{
  "model": "self-supervised image encoder",
  "dataset": "histories of elementary cellular automata, time running down",
  "train_examples": 147500,
  "image_size": 48,
  "crop_scale_min": 0.2,
  "horizontal_flip": true,
  "color_jitter": 0.6,
  "cutout": 0.4,
  "method": "simclr",
  "arch": "vit",
  "norm": "layernorm",
  "norm_position": "pre",
  "hidden_act": "gelu",
  "mlp_ratio": 2,
  "head_dim": 32,
  "fused_qkv": true,
  "bias": "qkv",
  "qk_norm": false,
  "parallel_block": false,
  "inner_norm": false,
  "patch_size": [6, 6],
  "layers": 8,
  "width": 384,
  "positions": "rope",
  "pooling": "mean",
  "projector_hidden": 512,
  "projector_out": 256,
  "projector_hidden_layers": 1,
  "temperature": 0.2,
  "init": "lecun_normal",
  "residual_init": "none",
  "optimizer": "adamw",
  "learning_rate": 0.00094,
  "beta1": 0.9,
  "beta2": 0.99,
  "eps": 1e-06,
  "max_grad_norm": 3.0,
  "max_steps": 8000,
  "batch_size": 256,
  "epochs": 13.9,
  "lr_schedule": "cosine",
  "final_lr_fraction": 0.01,
  "warmup_steps": 400,
  "weight_decay": 0.0
}
Rows from block 4 of a small self-supervised image encoder, named by matrix and row number. Rows with one number belong to one neuron. Each number is 128 + 32 x the weight over its row's rms, rounded and kept within 0 to 255. All counts start at 0. Numbers have three digits each.
After each neuron's rows are labels from the 100 images, of 14848, where the neuron reaches its highest value: "top examples" is what is common among them. Only what is clearly more common there than usual is listed. The data: histories of elementary cellular automata, time running down.
# fc1: MLP up (model.blocks.4.mlp.fc1.weight, 768x384), inputs 256-383
# fc2: MLP down (model.blocks.4.mlp.fc2.weight, 384x768, transposed), outputs 256-383

fc1.615:115092136156125114132082138149095191115174180147141198126124133139164139101112113163099134113148151136137166136126177124135117126110099104116106084089108035070140151113085164162139178110158097141123146184100174126092144138132149152156133145092148088147163111127150153142128057059105086119102110096158054082138166140097091139150135051201083114100139092131170162122148086172100075159145
fc2.615:227088137148109157157116153141046136102114132118157124106129144154136189107043152130165133087147172163146136147126089151161152128124125131070122135080113148116161135129117093109118139074135107176162182099150183100139137131093121103131105172150161125224103133091145144170088081113110116173118109106145127141111100104114108159069108096191101102135143108136128195102128078156096129132139
top examples: 001 turns on; 100 turns on; 111 turns on; 000 turns on

fc1.242:138089169086107085095180088094087086125119139170136129142109178091095127143149072167164136147140129076163126125116173136126110159149102113159115053130105109070154131131175076109124093084096116088122132158102106185077130169166146092137136115059115083157178090188135147129147118175141095180144161078129125112145100146131040121143168125150152124110103160121160139128092115094099146154081
fc2.242:137115100157093137105101130094164125095091181181053118098085077059124145129145164133078083074127172100105161165114073176121152087131129152121117129026150114126117153120102155206157168118154129170094118112146108150131106146100142174101160117124151132118126134132102134118143129073119170090159150140128108064118135129148255145156108128143164105115161145123110137088075126147066068073124
top examples: 000 turns on; large cells; 111 turns on

fc1.276:141083141111070099114145123078165150125163141161119130091102094177198135120111135116139167106164153137137154155128119133082113162094199109113177152117126202076072082169127128131199163068117149190125111128143112155145118119153120131138081138111138121102079156153145135194067125096163178142105127152112183120144086101059172138112164149163146136114079059077109109158102197126182076115183
fc2.276:158155114114165112111072143169139120130123148128132132160122150098059103131151126131127144151082158083131099053120103173120129141118062189147050052148137097138139183081155178159106091129124138088074121166073111090141122105112127164134160140094101130164144102164111182095134101146098104124114090074111099154134144154105068174204092092133111082098157138108121182141137098097091159158101
top examples: 001 turns on; 100 turns on; 101 turns on; rule: rule 62

fc1.143:204142184191151127094105091114073107144140118122157101131136090106127099127099061200100128147124158174110206145102107133149147080085130134081177092131094173081127149192158070119086156099058168155145136100095105166127122180146103127120089127121147087107103177159128173239152148069083103094139135123137103137137140171078066127102181166169132101142125123106126129168138119158128137098118
fc2.143:162151105033167135166136174141140148184056149114129123165121165159168123186136126097165112153111123084139129132109107141114170154134113149151168070174119103150129124049128156128216129152147090127087165124110167052140085147165139158114150126141094150137147085129123104111149092175146178121098137142183121079099166134147133156157137117111100076106088155164175160077159141113104158117090
top examples: 001 turns on; 100 turns on

fc1.447:138106160142138117065140121156151136173163116160075178151115113176141132090126184146141094134095128107128139144135145112105107124119109122150113090168158122101074117120098119185172149171128118097138131133092136171131106173163135156119114175094113131136156086149105138118100121098116075089094103092126146096156157104091132095137104105143160102091127125112162133137142167044124107050119
fc2.447:126127139136123177119089079107063147097138096151155122141106142119164103137131138126163146133180121156126140132158138100124140147155092090125105079142121104133090163122142115139163119159116073125126086124130140145098077108240111179121147125188157128107125153080172146169147157195184082150191115112145157125103140178113128057142106103093166178129099092088169139060146123051069159174076
top examples: 000 turns on; 110 turns on; large cells

fc1.728:117120047083100066119141096123069148197056101072139148141155141108196112108109160146158141093141149136128146126138111141114139140230113103144144109110102107156079143116142137173116068168168140077177168138187078137171139162149138139128137143201076091157136139127121064154149109132140118175149138103187157080160129143137172092114169072104157150113150118118077165104135158131076164094126
fc2.728:099183121117103154113134178137114127097180095159160104118163091109111111082155120159209141146118153087093095103156162073138094120094124079088112120141187117135075102122172065084097173135107126110108128142113118098082073112170149169164188082139146121148114186116167151113102179182155108124202110168135176151141113102171102075124124151095112190151152111109075139160143109101130143135114
top examples: 000 turns on

fc1.356:145106097140072096110130107074108118142064187119062145125082153136103121145164195148139184087175157071099194158106126107089194120117146144130164089109135105141129091178090112173160127153158148109110141111149129109108179178138084197131111191103155117187101096159160169169131099126118104108119118051106089067160162122092124134119157143143117113107104097160087077139087112092171083083113
fc2.356:185143172144162170126086164195155139129185058123160046121161079103143179126134090150179172127074138166065110095115149106143055135133103129162081133150122141076146153045208113147097151093151121102107128161121143108095125096142081048164151122134165094127158157124110149136155132111115047179103131074092163089132125099144124125119132141118143163077118188092097129138120094089128127094155
top examples: 111 turns on; 011 turns on

fc1.701:119071068121160039118086137089079116135109105145111138114169126138144135097079166095091182092128175117169143199088140091128085105129137162094150126080138118095113089080138166169124119180160122159134134167136142148151107117120127157150098173114095126153121130155142162177137119093134122160105175126159147054199098134156140132143111077092094097126162175082105144115079128205145097118135
fc2.701:105161148125194143140127121169110135117133095120121109189158166143106105169135083128183112163163145121060089019088148136136148177099141074181153141182142121161139126142085131075078176110114127139132166151171097117091130108166100103099155093158136122164151108117122077136176114143161087096090112152165175156110114097100130085145141148112207220144173131157083143185162153131108096147138
top examples: 000 turns on

fc1.365:129098128135164128156096188173168208056131155162085093160111115152161127120158174095137158124147104132111202132110150112120056158138138132146105111072120143098104087135105145141146142070134091176106071107109106059116124070126118173133128125106117139088134178101134154111082106150144078152091142045146129110114125136170152143162117104151102115066089099152120160157106169171095083123145
fc2.365:075160154089144170156139121148149143144115112124134105119086117150130091144124162132169105144184111144126094120151134119137166069115107107104146154097089126124173171102147109112092113065106146181123135109135130159119176052146137093058149103100088147152164129158140088117160129113154164130124111137103115209109133128124154128114174116102142143142065112137120126150152146132173182176153
top examples: 001 turns on

fc1.475:133120171100148053103138137150053121122137107110116162133137146173170156125096078118157100137150109116158157144152084137155149131112127136176172155172162129095160077163139134147151085149097119163153132128134096213124189174170101141102098134131073123123123078186129159134099106079095105117093084166139102136127145146136141206132183143155109156158157133071125131207164143081125097148138
fc2.475:171111077147075155152123101091089053099151074061167105088151112105163065134119144122149165125151138162139139142147098094130092176153151165095171171123093157208120150167111078086144154117164146137091111111111166192129188105112081164143135127151092131135122120073107127085075111103109127148151133105114120123172124176113171155131150122123169136130090092115134149144154146090142141167186
top examples: 010 turns on

fc1.420:213135152116090157159093134134104134083174066090112145083182175074106092138105132103112077103094112156123191138093097223180122158136152114144126140164123115142119178143109108200144056167188176140087135106164120126148177125153068143084169143127110134122057168109144119166156106128120065113144137132092192076129126104101126123141124053153166066110083145093136120154138127137084117068131
fc2.420:095121099088137109132201093099175082177098133198098150107119140184120080176164154155152158144088123111104098157156149079095091153080119107184101130149187127115172091107139133147129139122164057098120137179094145101120122120138136129123120091177131163097133133134130123136101154170139156096144126124142133141114117183131154157134149145075141121087127168186148140151060168120110147144120
top examples: 111 turns on

fc1.539:141126167067174157108131105110127178122155111165103117155090073136041134146104124092086099079116179127162153124138105161087131097158192149131142121129116095109086131188100099102109112141137174090096146158101130129147203133124184126068191173181163097104115091179123172178142124113060174095103106148135130142160125095110172129139140198145112132095107218118111117098114122076174163157140
fc2.539:106095141137148041108111146216141141108136127098095058164195099085152175104161202141099137126113136099137118099155110158118083158111113155099129170099102094077123135140120140101130133139174209114137104100135118088162090064189138106093115136125130114120113160140090121139100161130125105161115095054085126165153139116134139159127096113180136096128148184107109174122075109133204132155118
top examples: 111 turns on; 110 turns on; 101 turns on; 011 turns on

fc1.643:071114131170141051122161152076107166124098145093112168163110175195141130142132079133110154151177110083147132138116126121130134151110127128160102097223178078049145139132100148163124140133152148104154112141131118093129140092117165179102116160134158107190125088199093124118103085161126103111048076130153123118158189164133120197171158076149100132117119097186153148140138102089123126162167
fc2.643:189115177124126193112097136136150048125179125093128120156132051083075110145124141146100105080135152149137108150144106147090144096126153113097169156080101193173126151149127114132190131114116131169097094122113103196167133167105128128146114100103087133100102138083161078092123157080065113085159174170113164157090069075075131088134139212082127151133161174084129148085098120119164118071111
top examples: 111 turns on; 000 turns on; large cells; rule: rule 193

fc1.208:120089076103107104103122097077127135137082117139089138111123123107156178084176165128135182094144153109156139138108171115129153149187152149139099112088138096126067130085125176157149125134153170119158116152099125163165106192151135143129160143100118096145138110146156133181135097150127083158125165108099133155169087077105146124169126095086089063095119141103145148090120122061101085112067
fc2.208:125184133171162104111139142070092130149123072121198139145127115119164079117139100145178064163137098149115181133134153064144155226128119069147184135172196102163130142112153075086092159164120079158163141134140114139103100155158121173120143073134119149108125134166121151145123142128188110134170135159124106114166113181183093041101114105089143189087150114116114142116165127078118177135074
top examples: 000 turns on; large cells

fc1.517:155101158104163106131128143099132161125173154124085136144114152170132107102136147124120140070120125102203156114098144159083139139153150127148127159173183125083151111201156132151174154159172138142141095114144122118071152138098139166175128147115161148120108116178096128109135147149109198110159158156114139094102141105094104132159147168151172074169122114121154081173103195077147073125116
fc2.517:110130133075184186171114123107147207123132148104153146085104083148129136080133120116094136101141094155111099144120108112092105056136184158146087120146110110120125131119183150101149133085075102172109148112159125112115142122158130165136112133136188113108127188123097167150100116186115125099139108143117109102146150136123126121085128153048157120103094110146178121128076073128159169153093
top examples: 110 turns on; 011 turns on; rule: rule 88

fc1.547:131134017097150138115108126102063118119103180131089122137114138139138083092156148178111145089128151162160115131141116158178151076185141170115163121086123086110100141123080109177174169120157127063140163124105160163094112110146142199114102161156122096141118103121177113144123099061134119173123133096164046076139141127127142120144098149154120113106063108128091136141152118120124153143111
fc2.547:158143155125151143139128184119163128137164124128171075155169123189127103133103122109184150142102073119145140194112109112153057128129121104138092138161116150117174140160192132120130108177113113212069110135180086097165144179127082136164139078124145179104147158106146106147078162215088091116108113145117169105116029091118116144166147137113081143134162104128128150149135127164090125199118
top examples: 000 turns on

fc1.743:141069108132161103066057109154083160169213095125141102159095146120145138106158120133076145123126140110202114130146120128135125130179106158170105057128095058131145137120178143207155096107162109156107095131132129099121190117103116123116122171102094110153117123157161139161168146108155107155146125130122147152171153084100179193155149113097135121103106130149132143128152181064161172162158
fc2.743:119141173151168076133138169116154087160087131132175146051118134163124141056137115200165118145155131150119125149163119113133118138153146179137149126085126114126144089107153103119109117126140103116136151090106133145184120138110115162203141111116132163125115159110117139183125175104145160132161178178127157157154075073142139052132142159108157130088107119128095138063098110165162131113146
top examples: 000 turns on

fc1.744:180118158125136130077164121150124130080162113133189116169110108082023052150120096080090115140135102058127129116182144153138080120164091120150090099154176104102091097119126148128113133142151146130139133164118105140186126157166078112134112107128124148125085109123122176117125151122080138088175121175145138149129089141154107142106159110070118093059112125102155159176140162112084137181179
fc2.744:116117128098136083156130141120116138137148145161155172167110176119129145099137072199153137122133183086106153160067156179103126124132076153125102100050152158109175155105101117105138126119107071163110133174039118130113102139166147113117136110148102119085154232091124068132140087141143169109150108180176073123158120107157127166138113115178139147176117120168096177116199155139151161169064
top examples: 001 turns on; 100 turns on; large cells

fc1.38:169135172036163184114124086141159095128165151140153092112118127127090128149168113143151123217102172052128123138119159150140167139155079134125126097117162103117144097054097119153139111185148136065101176162076126129099103140107176123151148146076132149084175106161143125127146098148083109133096060103135067144117167100106136139164102200156147155146140210168114107118105116134158096158092
fc2.38:102161131111180135130150107142138122125084127104149082155086152094132130123125102160110204136100124075109122124152138137150181131121150138101157169102136151156126144082128246176137147129126120071136128179090115134091106113114107109158159080115102154164116112175113104104123205098159068098142165039174132143143162088183075122126113106123101109162091202158061184124126126132158116113084
top examples: 111 turns on; 101 turns on; 000 turns on

fc1.455:146131107078144133100140143133026110141153105132149152137124164121069120069159175076085141139116140089151165185124109120175170150127122130174146116160101105056099206080169118149096053136113137074155113095140095123119160170122124115156158155179132067156107058196141143167165165105066123114104134146086126135107180185132113172173127116149058136119182162127081072122141081057114125165106
fc2.455:120057128163090102160083193181153101103159158083154138124129113151083094129082172096171091108181104173133126136145129105172078099161125126052103153118099135116105119190169106136118100131148125129109138117131161116154138116145151126090159085108064167139115119116138129157121112083119125159135201126097127120159137126141110137136159063125089086160172115092183128144130132145184088098122
top examples: 010 turns on; 111 turns on